A small image embedding model, trained from scratch: activation relu, 73.5 epochs.
Rows from block 2, named by matrix and row number. Each number is 128 + 24 x the weight over its row's rms, rounded and kept within 0 to 255. All counts start at 0. After the name is the row's rms in percent of the matrix's.
# short0: shortcut pointwise conv, stride 2 (model.blocks.2.short.0.weight, 128x64x1x1), inputs 32-63
short0.26 092 [148 108 178 127 114 150 121 132 102 147 137 148 190 140 170 107 122 124 133 140 111  97 160 162 109 139 103 110 102 138 107 161]
short0.27 096 [123 112 124 115 117 112 114  68 112 129 101 135 169 153 130  94 131 167 127  70 133  99 104 136 119  90 160 120 128 155 153 122]
short0.28 110 [ 88 173 124 126 130 117  72 144 135 101 105 107 102 118 129 127 125 132 128 113 115 110 144 108 114 134 142 168 117  94  61  81]
short0.29 101 [126 130 137  77  80 138 130 115 136 130 133 114 175 161 156 120 158 133 144 161 122 143 158  91 102 125 118 119 100 113 126 142]
short0.30 098 [140 115  88 124  69 150 129  97 133 124 135  49 108 110 109 130 133 109 132 127 137 119 145 112 146  83 132 117 103 137 116 139]
short0.31 108 [110 173 146 130 141 132 110 149 146 124 122 132 138 145 135 123 130  79 126 124 113 118 208 124  97 126 149 175 131  85  84 121]
short0.32 109 [164 156 150 143 130 146 122 116 156 130 126 147 126 102 105 161 132 139 120 133 183  98 112 140  81 149  88  69 125 122 173 102]
short0.33 102 [133 155 156 155 157  98 118 155 163 117 116 137 110 118 109 136 115 120 136 122  78 149 147 120 147 123 140 191 131 113  89 141]
short0.34 096 [136 130 114 113  89  99 132  90 133  98 125  87 130 160  96 143 149 139 175 113 123 184 124 115 117  90 154 135 149 107 131 156]
short0.35 106 [160  96 154 134 131 108 152 117 128 115 144 118 129 118 121 138 133 125 119 159 160 150 121 117 117 110 104  51 138 139 157 187]
short0.36 100 [136 129 129 112 124  95 105 114  80 138 130 114 129 126 110 117 116 151  94  97 127 122  87 146 126  99 134 153 136 111 122 128]
short0.37 096 [158 104 129 139 146 110 154 139 125 116 128 120 124 150 101 129 142 181 139 140  96 142  86 135 164 130 124 167 143 130 110 178]
short0.38 093 [138 135 167 135 150  64 100 157  92 135 103 154 125 141 165 134 121 145 142 134  78 127 125 151 120 136 162 164 149 131  82 170]
short0.39 097 [145 124 125 138 179  96 107 134 116 154 117 118 108 136  98 121 107 119 131 131  84 140 115 145 142 145 144 172 151 125  51 137]
short0.40 100 [101 143  95  75  34 158  74 123 144 111 136  80 112 116 111 125 141 101 108 104 120  92 146  91 140 105 125 129  94 115  99 124]
short0.41 095 [ 79 145 107  97 117 141 125 159 106 112  96 154 133 128 148 130 103 133 131 100 136  97 170  99 139 109 122 118  93 126  87 111]
short0.42 090 [125 127 119 164 127 107 112 124 154 135 153 119 119  85 148 179 131 136 172 126 182 121 140 141 110 137  82 103 117 147 139 161]
short0.43 098 [146 132 133 141 150 111 171 164 127 128 128 107  86 128  71 165 136 120 155 120 118 159 126  93 121 103 139 165 147 125 137 111]
short0.44 101 [144  99 140 109 118 139 150 140 115 125 124 151 153 148 131 107 132 121  90 151 159 130 111 125 133 126  92  67 136 143 144 146]
short0.45 103 [ 83  91 126  95  98 152 148 109 126 115 119 164 146 124 127 113 158 125 127 177 141 134 121  94 115 142 128 120 121 101 136  88]
short0.46 108 [119 164 132 123 112 137 103 114 142 133 102 106 162  98 131  93 101 133 145  88  85 135 154 151 120 127 137 173 126 132  80 138]
short0.47 108 [143 164 149 106 103 116 102  96 123 127 132 116 152 114 108 110 130 131  92  87 191 129 115 121  77 131 132 109  98 131 163 129]
short0.48 092 [124 138 138 134 138 119 149 128 109 104 103 104  98 123 114 117 135 123 109 116 119 124 127 120 151 113 145 130 168 148 172 120]
short0.49 098 [172 106 107 143  82 171 166 115 135 138 128  82 138  81 111 133 145 109 127 149 129 101 124 139 146 115 133 138 118 144 129 108]
short0.50 099 [137  86 135 126 108  89 161 148 132 107 129 151 123 144  93 132 125 168 158 165 105 162 139 121 179 122 116 152 135 105  90 143]
short0.51 088 [105 119 123 122 117 100  92 120 113  91 152 109 113 134 137 103 153 113  98 141 113 117 125 104 136 130 183 157 133 110  92 135]
short0.52 098 [113 143 109 110 110 115  93 122 109 125 110 103 113 146 115 108 133 118 120  84 101 125 106 122 137 122 180 189 126 126  86 108]
short0.53 097 [113 162 145 107  94 181 105 139 118 101 139 150 136 121 119 106 151 119 135 101 117 125 172 105  86  84 128 140  95 101 124  93]
short0.54 090 [ 97 148 111  99 128  86 116 145 134 127 112 125 109 138 155 143 136 140 155 120  77 133 130 112 166 130 154 192 140 119  69 140]
short0.55 099 [106 114 131 134 115 106 100 157 148 118 141 130 113 149 139 124 188 129 114 123  82 132 131 110 147 134 146 184 138  92 107 152]
short0.56 099 [139 165 154 115 123 137 103 120 148 129 135 109 131 105  95 154 149 139 144 105 200 123 137 131  85 148 106 117 126 134 152 157]
short0.57 097 [140 128 130 114 174 107 127 121 121 134 122 151 131 156 115 102 118  83  89 136 142 135 105 120 121 134 108  82 117 152 162 145]
short0.58 103 [ 97 117 114 141 122 141 130 117 145 139 132 152 165 150 180 157 118 128 131 105 192 136 110 163 128 150 138  62 143 143 198 151]
short0.59 099 [128 154 112 132  97 124 134  93 121 129 100  94 128 118 105 115 129 119 125  87 133 130 124 131 118 109 166 187 150 125  91  75]
short0.60 101 [158 132 162 126 136 161 129 169 134 167 109 118 145 105  92 116  92 113 130 163  85 106 171 152 139 133 112 161 114  97  66 111]
short0.61 102 [ 83 156 107 112 136 116 108 136  83 142 162 146 121 121 133 134 122 125 122  79 165 109 120  94 138 118 122 117 114 100 144 130]
short0.62 101 [104 147  79 122 127 116 156 184 161 135 142 153 109 127 118 180 148  89 153 150 133 137 155 104 178 148 147 141 141  85 128 147]
short0.63 110 [123 136 158 112  96 143 104 135 138 106 125 113 141 123 116  91 128 135 129 131 102 146 172 135 107  98 122 159 104 115  89 119]
short0.64 099 [118  90 120 190 132 106 153 118 114 117 123 120 102 107 138 118 104 162 124 156 110 147 125 137 156 133 129 138 152 151 112 118]
short0.65 093 [124 110 143 140 157  88 105 175 117 142 147 136 120 134 142 149 113 157 174 136 101 132 128 158 167 118 108 141 159 139  95 156]
short0.66 103 [155  92 141 118 111 114 155 127 127 114 122 128 132 137  92 125 142 174 148 215  95 171 136 111 158 115 136 133 157  85 113 157]
short0.67 096 [138 171 141 155 133 165 152 122 150 165  84 146 175 139 106 112 115 134 154  86 135 119 140 150 114 138 123 121 129 157 124  95]
short0.68 097 [129 152 120 147 118  75 143 131 129 130 122  78  83  98 112 153 131 142 125 105 109 162 105 136 146 110 154 169 168 122 104 130]
short0.69 100 [111 106 136 128 104 138 149 142 146 131 127 162 144 138 124 123 174 116 142 167 129 152 161 102  84 103 119 122 120  65 164 140]
short0.70 106 [152 137 129 170 139 115 129 110 148 119 123  80 111 113 109 121  92 126 126 109 108 124 104 160 160 135 133 154 135 157  76 138]
short0.71 108 [200 130 165 122 109 133 132 104 108 156 103 110 158 135 136  93  90 125 125 110 103 116 145 177 118 126 127 126 117 182  90 154]
short0.72 100 [141 153 109 100 164 142  95 135 108 145  99 139 134 102 145 137 105 129 165 112 138 114 147 147 114 129 101 108 116 141 102 141]
short0.73 101 [141 173 157 150 155 127 102 139 150 132 125 111 116 103 106 133 129 131 132  68 101 147 126 123 129 129 124 157 154 117  99 154]
short0.74 096 [ 97 117 122 106 127 135 115 101  98 134 142 192 147 151 167  95 122 130 140 129 143 150 108 109 137 160 104  97 128 124 138 143]
short0.75 099 [142 128 160 123 126 121 139 107 117 146 114 130 176 116 158  94  99 107 142 135 115 125 157 143 113 118 141 115 107 171 103 155]
short0.76 099 [109 132  79 166 157 120 146 108 170 101 114 124 125 127 153 133 108 117 140 152  94 150 106 117 168 176  95 135 129 150 131 132]
short0.77 096 [137 134 131 170 136 168 149  86 142  70 134 107 121 123  97 118 156 133 140 156 153 163 121  95 130 130 119 103 127 157 182 103]
short0.78 104 [141 116 114 158 106 114 156 107 153 133 135 119 124 126 111 113 122 136 137 135 120 135 114 163 157 132 137 157 155 125  91 132]
short0.79 096 [144 147 120 146 178 113 160 118 134 131 152  83 102  99 118 159 136  98 128 130 145 154 108 125 119 131 133 129 168 112 141 114]
short0.80 109 [ 83 174 112 137 134 106 112 169 161 109 116 102 136 163 138 151 191 126 146 104 117 179 120  83 128 134 128 136 163 113 119 143]
short0.81 098 [118 132 137 102 101 112 112 125 101 124 106 130 134 142 133  88 134 118 123  90  91 141 103 142 118 125 185 195 125 135  76 102]
short0.82 107 [107 178 130 158 138 111 125 169 144 176 137 119  94 139 153 154 140 127 154  78 134 119 136 149 140 149 129 124 150  93 143 166]
short0.83 095 [142 146 138 127 119 198 158 125 141 110 123 102 121  88  61 132 104 120 136 127 174 120 147 112 121 118 104 112 127 129 110  71]
short0.84 106 [ 81 135 114 120 125 123  91 123 137  64 129 137 111 134 162 131 135 108 128 127 115  91 169  83 154 110 139 134 117 125  69 110]
short0.85 091 [146 134 140 121 120  93 111 117 104 133 162  75 124 142 100  94  75  73  83 113 149 132 128  98 114 134 139 132 130 119 106 131]
short0.86 090 [135 139 144 157 130 140 140 121 158 129 117 119 135 103 105 153 122 139 154 156 137 125 131 149 122 151  94 126 138 104 107 121]
short0.87 104 [130 134  99  70  87 146 118 120 116 144 144 113 125 144  95 132 184 138 128 142 141 116 140 104 119 117 132 126 155  76 144 148]
short0.88 093 [107 107 127 134 136 136 135 157 167 106 106 144 138 138  97 145 142 132 149  93 105 115 132 110 143 130 148 187 126 126 143 107]
short0.89 097 [107 161 106 173 171 159  95  86 164 135 153 112 123 111 130 124 109  99 122  92 167 115 110 140 122 144 115  89 135 152 156 125]
short0.90 091 [126 148 153 113 125 139  99 143 193 139 128 149 158 146 123 123 182  72 121 138 139 151 148 128  82 153 139 134 106  74 146 143]
short0.91 107 [115 162 161 116 124 120  88  93 125 117 144 138 146 103 142 156 115 136 111  83 213 137 130 158  67 123 124 114 144 139 154 110]
short0.92 105 [120 127 127 150 130 104  96 136 142 129 140 104 106  87 105 125 127 111 133 121  92 143 131 152 135 135 139 183 136 117  50 105]
short0.93 097 [ 83 122 132  96 101 108 115 143 121  78 147 148 112 147 140 157 202 137 111 135 150 135  95  74 133 133 129 117 145 102 156 154]
short0.94 100 [110 132 112 105 115 151 111 139 122 115 173 136 126 143 105 141 127 113 115 127 199 128 138  99 125 121 113  73 125 118 183 136]
short0.95 100 [136 141 111 125  96 102 107 107 145  99 123  46 120 118  96 141 136 111 104 104  99 182 106 104 133 113 142 132 147 138  99 154]
short0.96 098 [102 196 122  92 121 105  90 167 143 153 130 128 111 173 138 138 182 117 152  91 120 140 121 119 120 161 133 161 134  86 131 158]
short0.97 102 [ 82 131  85 114  85 117  79 105 131  90 130 124 138 150 155 121 163 131 108 123  80 125 112  98 140 114 155 173 152 107  85 144]
short0.98 106 [154  99 132 106 101 136 161 160 137 135 123 147 113 150  88 170 169 151 139 174 122 111 139 112 145 132 128 136 124  87 115 144]
short0.99 106 [146  90 127 121 127 116 166 143 119 128 140 153 117 162 128 140 143 150 124 198 107 163 104 111 161 145 118 140 138 137 109 148]
short0.100 098 [142 119 162 117 118 123 127 109 128 113 100 132 141 117 112 144 136 165 137 156 171 139 145 144 104 158 120 103 135 128 162 163]
short0.101 102 [138  95 138 135 118 176 148 114 140 143 135 120 161 154 128 124 121 123 124 142 173 136 123 148 124 130  88  42 128 141 160 145]
short0.102 102 [140 131 140 136 110 152 157 126 162 147 165 111 155 153 125 125 157 133 142 138 197 132 131 132 104 132 106  59 134 115 196 145]
short0.103 111 [131 125 136 111 116 107  80 119  91 120 114 121 118 109 110 108 109 113 127 114  91 134 116 133 120 127 158 187 117 106  69 120]
short0.104 093 [103 129 149 117 130  97  91 120 110 112 108 141 128 140 152  89 122 127  90  82  98 118 103 129  90 126 175 178 125 152 105 114]
short0.105 108 [131 144 133 134 208 127 141 119 143 152 124 142 139 104 122 126 102 124 140 112 149 131  96 110  79 137 116  85 126 130 185 131]
short0.106 100 [171  90 131 133 139 105 182 111 113 145 157 125 130 118 109 162 125 135 142 179 151 165 111 129 138 103 136 100 157 116 164 155]
short0.107 110 [159  91 144 154 165 117 121 150 130 121 120 140 116 110 128 119 102 135 129 130 101 134 115 137 157 125 120 129 144 163 117 172]
short0.108 101 [100 175 147 117  91 123 109 108  86 121 126 103 152 152 122 101 138 129 129  43 140 133 134 153  83 112 146 144 121 125 112 103]
short0.109 095 [170 127 139 134 105 160 141  92 135 157 120 110 141 123 121 102  92 125 113 129 115 120 133 162 136 143 141 143 136 124 100  88]
short0.110 109 [ 91 130 100 133 103  95 100 182 137 121 139 107  83 106 126 160 169 111 134  92 135 126 118 128 173 122 135 161 137 129 144 163]
short0.111 101 [121 128 131  90 114 124 138 133 118 112 120 140 132 118 115 130 170 124 115 143 128 116 107  85  87 100 126 116 128  81 149 155]
short0.112 093 [152 117 161  98 141 140 129 114 121 122 156 144 134 135 123 142 143 154 133 163 164 136 149 129 137 147  88  93 145 134 150 168]
short0.113 098 [103 151 104 163 190 117 106 132 133 133 111 115 115 136 150 130  88 110 141  95 125 124 126 127 138 112 119 147 144 162 140 103]
short0.114 096 [161 118  78 189 146 136 147  98 122 170 159  80 117 135 121 141 111 149 143 120 135 143 106 153 149 136 126 134 137 173 163 132]
short0.115 096 [122  89 120 118 116 121 159 112 130 123 107 154 144 115  75 119 115 132 150 171 137 150 144 144 159 137 123 125 142  68 115 121]
short0.116 099 [119 154 131 142 129 159 120 120 130 113 107 158 143 114  86 116  97 160 135 130 178 114 106 141 124 129  82 134 119 157 148  92]
short0.117 097 [122 138 135 147 162 107 122 130 120 108 134 132 130 141 126 116  94  87  74 141 135  84 134  96  94 120 128 144 105 114  82  92]
short0.118 102 [141  95 141 127 117 153 157 126 136 150 140 129 163 153 128 115 116 131 133 130 183 135 132 150 114 130  82  64 110 129 158 134]
short0.119 107 [156 130 138 133 150 114 132 157 132 138 143 110 112 124  87 118  96 142 137 114  69 157 104 123 172 120 133 199 132 126  91 125]